config.toml
model = "image FSQ autoencoder"
dataset = "simulated telescope pictures of galaxies"
train_examples = 48750
image_size = 32
crop_scale_min = 0.8
horizontal_flip = false
bottleneck = "fsq"
downsampling_factor = 8
encoder_arch = "nf_resnet"
encoder_norm = "none_scaled_ws"
encoder_activation = "relu6"
encoder_depths = [2, 2, 3, 2]
encoder_kernel_size = 3
encoder_stem = "deep"
encoder_avg_pool_shortcut = true
encoder_widths = [48, 80, 144, 256]
encoder_residual_scale = 0.1
loss = "l1"
latent_channels = 4
decoder_norm = "groupnorm"
decoder_activation = "silu"
decoder_weight_standardization = true
decoder_widths = [64, 128, 192, 256]
decoder_blocks_per_level = 2
decoder_block = "plain"
decoder_attention = false
decoder_upsampling = "nearest_conv"
levels = 5
init = "xavier_uniform"
residual_init = "zero_last"
optimizer = "adamw"
lr = 0.0032
beta1 = 0.9
beta2 = 0.98
eps = 1e-08
grad_clip = 3.0
steps = 19000
batch_size = 384
epochs = 149.7
lr_schedule = "wsd_sqrt"
decay_fraction = 0.4
final_lr_fraction = 0.05
warmup_steps = 1900
weight_decay = 0.03
Rows from block 0 of the decoder, named by matrix and row number. Each number is 500 + 50 x the weight over its row's rms, rounded and kept within 0 to 999. All counts start at 0. Numbers have three digits each. After the name is the row's rms in percent of the matrix's.
# conv: 3x3 conv (decoder.mid.0.conv.weight, 256x256x3x3, standardized in use), inputs 117-125, a 3x3 kernel for each
conv.134 089:470483563541445488483460574419515457464471482482494531455559430544506450500458536616453449583432518459401513447450548480464486544439505513496471505504520461472461528582496477543567473507487509568535476494553515568548477529551514483557484544541
conv.135 102:548492550505456419574442464425491310475471483465490480442481506509534568455400429530494541558498486521531581508519398495513459540546630509484446450504461502467407465517522450443479498522524505530562426545455457507453454536581505494517565502504
conv.136 107:470477471529461544454538483532520492477483445411506472455420476489475505424495430510514548391455474425465493483497454475506576441460559436382354530513499438512399499482364587474564522520390525541478645558536653586502542529498444444588348482541
conv.137 110:578525485342488503562507514441488554548516496600493556509499513501554460414512456511515516525469468616501529520469461468518630507451556519515385410527430466471510541517491428519434495543531491499491471510489441509460514540370562459444562458549
conv.138 105:465412550476500489426428468559540498558514497497481541534420483534476440600497451499621594527465543462450569520452423494564537496456528538475463560541544425461415524463500447575399411390417468517477417526531475547424570511461498553529506508447
conv.139 108:485535519493514546612495493464488489475468512508505515554476474495423431486490509490511530502488534508509518495509460431484556586493501516462484530450523508434428536481434461462444538494497483530526459475558452492487454506456449490470523466510
conv.140 095:415421547416351456483444515552530340438493545464480477514456481452415465507399496454503500392431470446521415543555428459488483500540463428386466500448362411426465513482462437410431566470533524456542588564545540504578466524538425565560525473498
conv.141 093:366460478460401470592580545509525533500532554464525467401556530450455453474474455519470447524468534546584588517492521525458510571529514404413405418460466406413320505493522451450433559520470539510490500537458483472493477567503475472564480487470
conv.142 096:569374439479543473463501531480505491521535477495420465580496555431523571471517541542556582470572495547590547534534509451527479492459569470482464490477423451467465484523568543453516492499480400467463540418479541502373489433550562471512525536523
conv.143 100:535483486526463523450496519488574507480508557445452574486554536431406502506502497433443400516524473532489489490535558516498540481437471452514501481458481471550534503594509589423578544615520581552471526496550532570535481451387449362474461445473
conv.144 098:536532516517521469544538556493447530496551497468492503511462546496532522493504481548569510501479481514540606475404502553465522447489491521539439455487452454495508610487619507486558505530546510556526466461461520490466542452473475445456542413435
conv.145 088:500482520411490518546539493495465393544550494469450491520457463445489455426480416440463540472515601582443509549558455495512522562508514425464378480421487454480481505473499471452470603544472462471538607430474475526529494453483503492433504478535
conv.146 102:427454570515513547494574545512489499518501440417491541554519442465420475546475501466434489535497429532516579498526612497496563508560507386372415528501424422539477458516517541418528437506537440487538587466493462500409450492486591430511441480431
conv.147 101:528570518547507538497570494442502475505493532444455526506467464490536554516538437387477565520546611439527453526519472457493507372408582499501541476519542534552447474423448543497572478519428494385487486479443541538358448487538465513593445562562
conv.148 104:442505490437434416477433542373483458500530493486501426506564537529558519577518437420484477587500454537504598506407484385501485474432502431467435454445402481442447484523449470499459499507491501520452462486434490554469565546548462569537478538484
conv.149 100:541490452464452509460393444431501518500467443525521373513515495572529466520543421537516508430466499536524577547454588466507481566480500552475434474424465425446387529528530460476477472450453490530454476495535426494498499527515569593526638618542
conv.150 099:530500492444471459590488437470491455552474422521487450523577530481561500468486461473430483504577479558589588521461520495504564581508548491501465501522446550437478459522556492511616551438560428529512541493446472425453479553550569467560541454460
conv.151 104:394486443396469413564456506485469642513448459603477471461509401521529435531517447533432564468490508567530515499517568558469443496504513455438441432525438457378527484442561406541429489414471492452512472569501446509524550564496529542483501421483
conv.152 101:535525502436571464637444507537447496419515455480553457497456469404523544509586486494501488511495440504508542456496531503517428627388539453447460559505428440493490562460507487502509503505504572505504575510501379550527513465421462533480505441429
conv.153 101:600473513556495543530410529504536538430465432446488466471415469517404490520503476643574611467574472466554494445509494478551528563475507489422499584499521500398478475459533502563453500475534447462506505580554494523473485525395559490411517477497
conv.154 105:517617504425490424472482474522468559519436540444467462438535496386443457493514419494521490540490397523507479490444504521453548508455516474537484487568457405455453497543577495480490527466485538554535591607557504485508568516520522476537428407492
conv.155 099:491470490508421483421566589457495463490567503397484445555552506507512503481424403521522507593458511482465472501536526439486448524510545501546488534534512464569426549626640546543474593597512488497576501565549552561552469536527544518497494472414
conv.156 095:556451454485501515472474556465428481437495507340503402596524448517456429460441480556464448466446594498539621511578532493537459472518504532412429452461459482507507536493537468540496556511516399440563461491582516529494386400572430556523417499510
conv.157 107:531502560477469493589498516487461379509430432447488472453507559508472485462443470500460486518578541474539551514460411498518517548495507495497488479423458501501500476565483469446486567448458494607548466481494498533441569545632501406492391472456
conv.158 106:516562504556638555556533498479462536472520469511423473510497521537417506536466527519440464553543506483505541511543432477495585556535445456481481398462487508436531515494493505519562511487524526541547448428492488457496451528430467442443499449480
conv.159 109:489401546505471465565541448498493477479467439503431464460393502524494491576418509478443514551518502378523534559470413396550533559594505423440467458522507531457484547523495394524444445463520510580526456568446486432475507628537510482481557462458
conv.160 098:496537428583468466518507583470509420529584516411503466371504485341486469511433468491475478542468518476450542493575540466512512473540581440480387479412429445531508421541515494395471513609514495491516484483534546594424527439530509446559473532525
conv.161 099:572431533447540462651491522476471442529458484508443454541514491500568534549500554537492588507487510506571466526437476434472413605517507583450500514563502510417489564425470411604487468441478439488522460544504377437459544517490540653528520433443
conv.162 108:564573512537478581463629538508476527447338462473457498463511488491459470484575500538547485517523568549525526478461530538404557430488507519510460489626529459476530536518501560553541483574559507504465559602471532451490509463442514447489478512502
conv.163 104:461438439513461588520537482506508469487473483466504458557503448543452521483561568509449444504446513560537398576561502444493401554459447429525476467454518482468476479472490484508453468447564503524526485547507459502617446449457546535516488410443
conv.164 104:490519659547611602472472562402487399524562427384516405525471434436508431553588544417464578506501536489520484555557590554571433399444442527547510466457515494514494540494507544515427501535602563503428456440522545505493400486408443501466404534472
conv.165 096:579432480538515534590535504342413488506515448566470384564608465573511544453497468550410465482531436493420507513439537487527435587550504550490469533468511516503523430556498560498535515542520418545470509465583430518561476570483586442450523470443
conv.166 107:475442425453426472505513557443403437515539501531555423508525502512491520535468481462442524477514514511483563544575486466472394459480434424419449460459509492500470563452525521447437491549502495454588547495518500528518443481639463535525456606536
conv.167 091:553520378646525490564511439457455533434430495489445511446514467577472439592517498563502468518463488452496488493513530482482579489501420508481453509561537530438543441494484481539529452469505516480404463517549464472549407433456485450448545501516
conv.168 101:538449444532521563592506509481318422535466455498467473601451546498562479482424458437460376474515547424500523455533505515504554593569507492538469493406462578467531523478477407560505543509497502602526448487436521473566524408518543554441477452573
conv.169 105:444509516397591546510421533483500493574537445462511425465476511424541454438520424468549556525527497491442419481436514450558512516442529482540400454545509507476489539497575512537542538505494582481449558489553490586488533458505460451474422479435
conv.170 100:556571538537427420441539538472519519437400448481508434487464536520531451488475544525613575515440377519505533553455465442519524483512487473497449521500545505498502514579432518429587411585517462531408523542604480495469430542463501438595509510491
conv.171 101:609602550560483459503521477436428440507513462461537456463510493475447515423462557500532490534503494504483444467459439465484511448494430463456494543456429464529440573509474515439588392446534607512547532451542543623512583512529575431577381457499
conv.172 099:519495429454488515501450589435361477532499481445480417468530476546518466485522383532485503511464435556453483551426495550528540479524664599500476471461460491422389551488500492534431516553575431458464478514510434561581480491431475539415550504546
conv.173 084:540499520517457560509480514497479462440532474396466494530542476570495477521543402490541517484485452477346460512550575416415578435437612529470461524478549528496500542542560574457484508533557477405451624474518535634472419491561520469468458577567
conv.174 095:519513522370515497548407583496459436396471436469409443522513409501514434557615454492520557526531540471427531518488572413457544583294483506450398530498468488479492536493443528474527524498498472479443570503525452618480495485410481549552494498484
conv.175 102:510547539454558508532399462482485535462523496499407530471559482438498476561430509521514502490489480391510420462456469479509532564522444480491436530551548424337446559569483427515492489399575487486458470483519494454588534566478487481483609489496
conv.176 105:535522506506485534539490542437493452459505428374538464533532455545422571542513593507494533471470496425521561494531470411503516532511444531481514489491596491424465637494574464512524559505564542458520480499585531415437464475558484564508449557496
conv.177 091:466509571398461506497516534444526490499519487504489460461491381448532481465541530447446460508442412507522468509493447430479464529439378475492500571590545482499522581523449439600491555482487530506596496571518467522599505496441541554570545452475
conv.178 099:578536494411516484597556531537439516544474536503468385505505515537473492459457587540506477520516509519519510565494497421516542596541394502545517526461446489529556527483523476517462573521560496506569543473413477507539486438476545569481503462534
conv.179 100:515508557491486475509459393314472434387544493441465469501442509511469571514523522444478453475495535529432473455541406474514473551544471445506554471506508482482445577419491420475550594495529567453510524449529481477554385540554475528509394486471
conv.180 106:464504567523554582465478650470484450436466399439495369491462510576483482471448492521523584504511460475536600544570561442562523536474421409488479437494457506489506470511476492524443444491544470482426424480503467526532364503504506531574483513560
conv.181 095:610534544500486476480426581434479439506489486385485444531532514482583497552496429543530534463418481458448514528469581489546429443406640578527508486527554423484476518529589448534520468538534392435453473568582547587379480459473525567535499554554
conv.182 070:496484525498492556516511561503516541494456476523522506470418477505431509562554539596525590531570501548552507475428386521550430536394483558513554487490507477391448507514525489553471496487548447609587494551509454481479540543495480453476534509494
conv.183 106:559396442449466473560451503507480414382519510379474488581445543510491532486474492471491451374579528460498490470570419516457383376535472407524476410568534465451525536560561522429532584431504559565547646461517589468534483464546444463536471510547
conv.184 105:526551482490511342561476426469529459491477559456543507436539531455528508429468429448421389502410423487466506447429463571445557571427565501521416454563416412539421465571566530508581532475458483567563534568469504523492565538486569464515519409465
conv.185 103:587558512568518528495520521381520472489581389442511437481552484436482534507519500589540658529510397455454490444527543483531528538500471458471438501540484481484434561551518589446584449520536485441369550502514476501523421540411552413488468506479
conv.186 105:470487539503468486590484586509502448495527562464508393461445567445502576507480538354497519526542515539516475603534572479448396495480512504556518439430416507503499563540542553440475513488576525550459566437501480543484432497454486484513561477407
conv.187 083:526579524515484513543523569468475468439458455586495446471444514564387487480375554521517427495518549464487494390441441471498513596591491499487466460474440519445460469472515477483542499409485574544582457529491519443559508544511491529488618498500
conv.188 095:571497505479475548556418508536466463425509456378514528583515396496482484549539420547528552473482485494465562542491435504542529518464639488449518522470517408480435507531638518452499568523512447495615567468564469531456519477535473498563470518561
conv.189 107:468507609487538529462524535440500477464535467521576455587413544539477495460520343465492486448581511462437517343533502549521513537508536482426558409368435474531507480506508522480516520439434523603555497427410590510463488609509504492510497540530
conv.190 099:480395439474406519563409497503561484504487451505519458437532478559490417527443466553505482502553557507557584452517529480435504542568507441452423468478466465450453423555489544415522568430471484535513503496457455488449578531502485519507533465478
conv.191 106:583523585481504526495454362420487425476494434467404520476495559546495503551546464436545506475479474512457411522480547491498537430524529593538457495519501468485475493570498548481456500447650492573475540517479487468526536520479614575582453466547
conv.192 101:490525421529491500518495586440376450545467494458418491501550558547500501468485585484494434531481522532490492565440499462456482512493553497517416469426461481500515559519516498468448524491586513483449446462543446486413488403519519541539464489577
conv.193 097:517504469558539487485559500503518542465553521457452420528470509481469580524476494515499484446404447499426423431498493566507457490565466492506542497566489440447459496505655544531530447480462469490542560533503497442591541438488549495519598512520
conv.194 108:503393474394535513553527553473456497494527478536508465445544455497513446437464374449394449420615565465500600505513425487517520561511532393492423420413437487487510522540411444452520614492496543604579532425467515500500510531636469432485372430453
conv.195 101:562511480444497592524529534568546495433535440461509482528537485566467426530520527553496408462544567441492521465556458357509550456488401522505519482474543504489431635473595510496570532512491590487558562486508503485465471418448431475467436544575
conv.196 096:507502550538513580479449570509450400533484381501491419605530406576524482552478516546517535519534474463541532463467517402526501503524524519509447523521497524489477573503469481553527416442555501539468431489514530497502507542442467535493519427437
conv.197 079:530474470597549524510565551522519465502493467479510485513476475480465490524530475531499470551575492510534564506521510527488514478426484489513490524518499508483482508606522624497570500579523511577537498491498437488463526423442533331421485506455
conv.198 089:498513569573483526560512571436514508418545468383490444453540421489440453435370461515468443496494504492506526534420545454543528489456397389489492435480509489529499568492536522436480558473507563481494516506475501551546425489483401427383400486481
conv.199 102:439503569505467431420402626485523516454506558458519562401453468436508486416521462553538510519449492512483588507480540529493457478470585450540533445540506442411445525589593542497472507515521513510514499507529553585400555510494455536596466498505
conv.200 105:494519483440461547507581536469476484483422448459443495575603523554514517434481577476469471448532477438612572588501457490459483511529424435525508468518555452556522649569540499466574609544541503501561528505636593409476395527515494501539443561466
conv.201 102:447466520556516470395497570522544585536478405494508479499495505389508382446479429451489535502526494511467547447475559619521561414447547445483482504526492472498514378473553608470502498538484477477496541511491595523453539518510532407503497573531
conv.202 109:569524501527530527516435528421511477467465529547457432542514480567471509518504520565526505515542464475530484431497415449514536528487520528473526531492557517414355587545471481486475551415556489527501448460559491501482499521430488448392496532474
conv.203 097:424512493493607533519537455544486478497446511508428494519484426439532559491564503396489492477548414536473432422482504527504515509481580427436463537549447457483541455464466542550492540460535542549535512478498499409471511499405531544504498440540
conv.204 103:549438450486539494463442490503488547484506460472475494376519546449613524487509465535511414602553504567544538548497537516452498460506490446505468378537498426492514594513550531616606510481479585500469501470436475524509596445534501547506530473498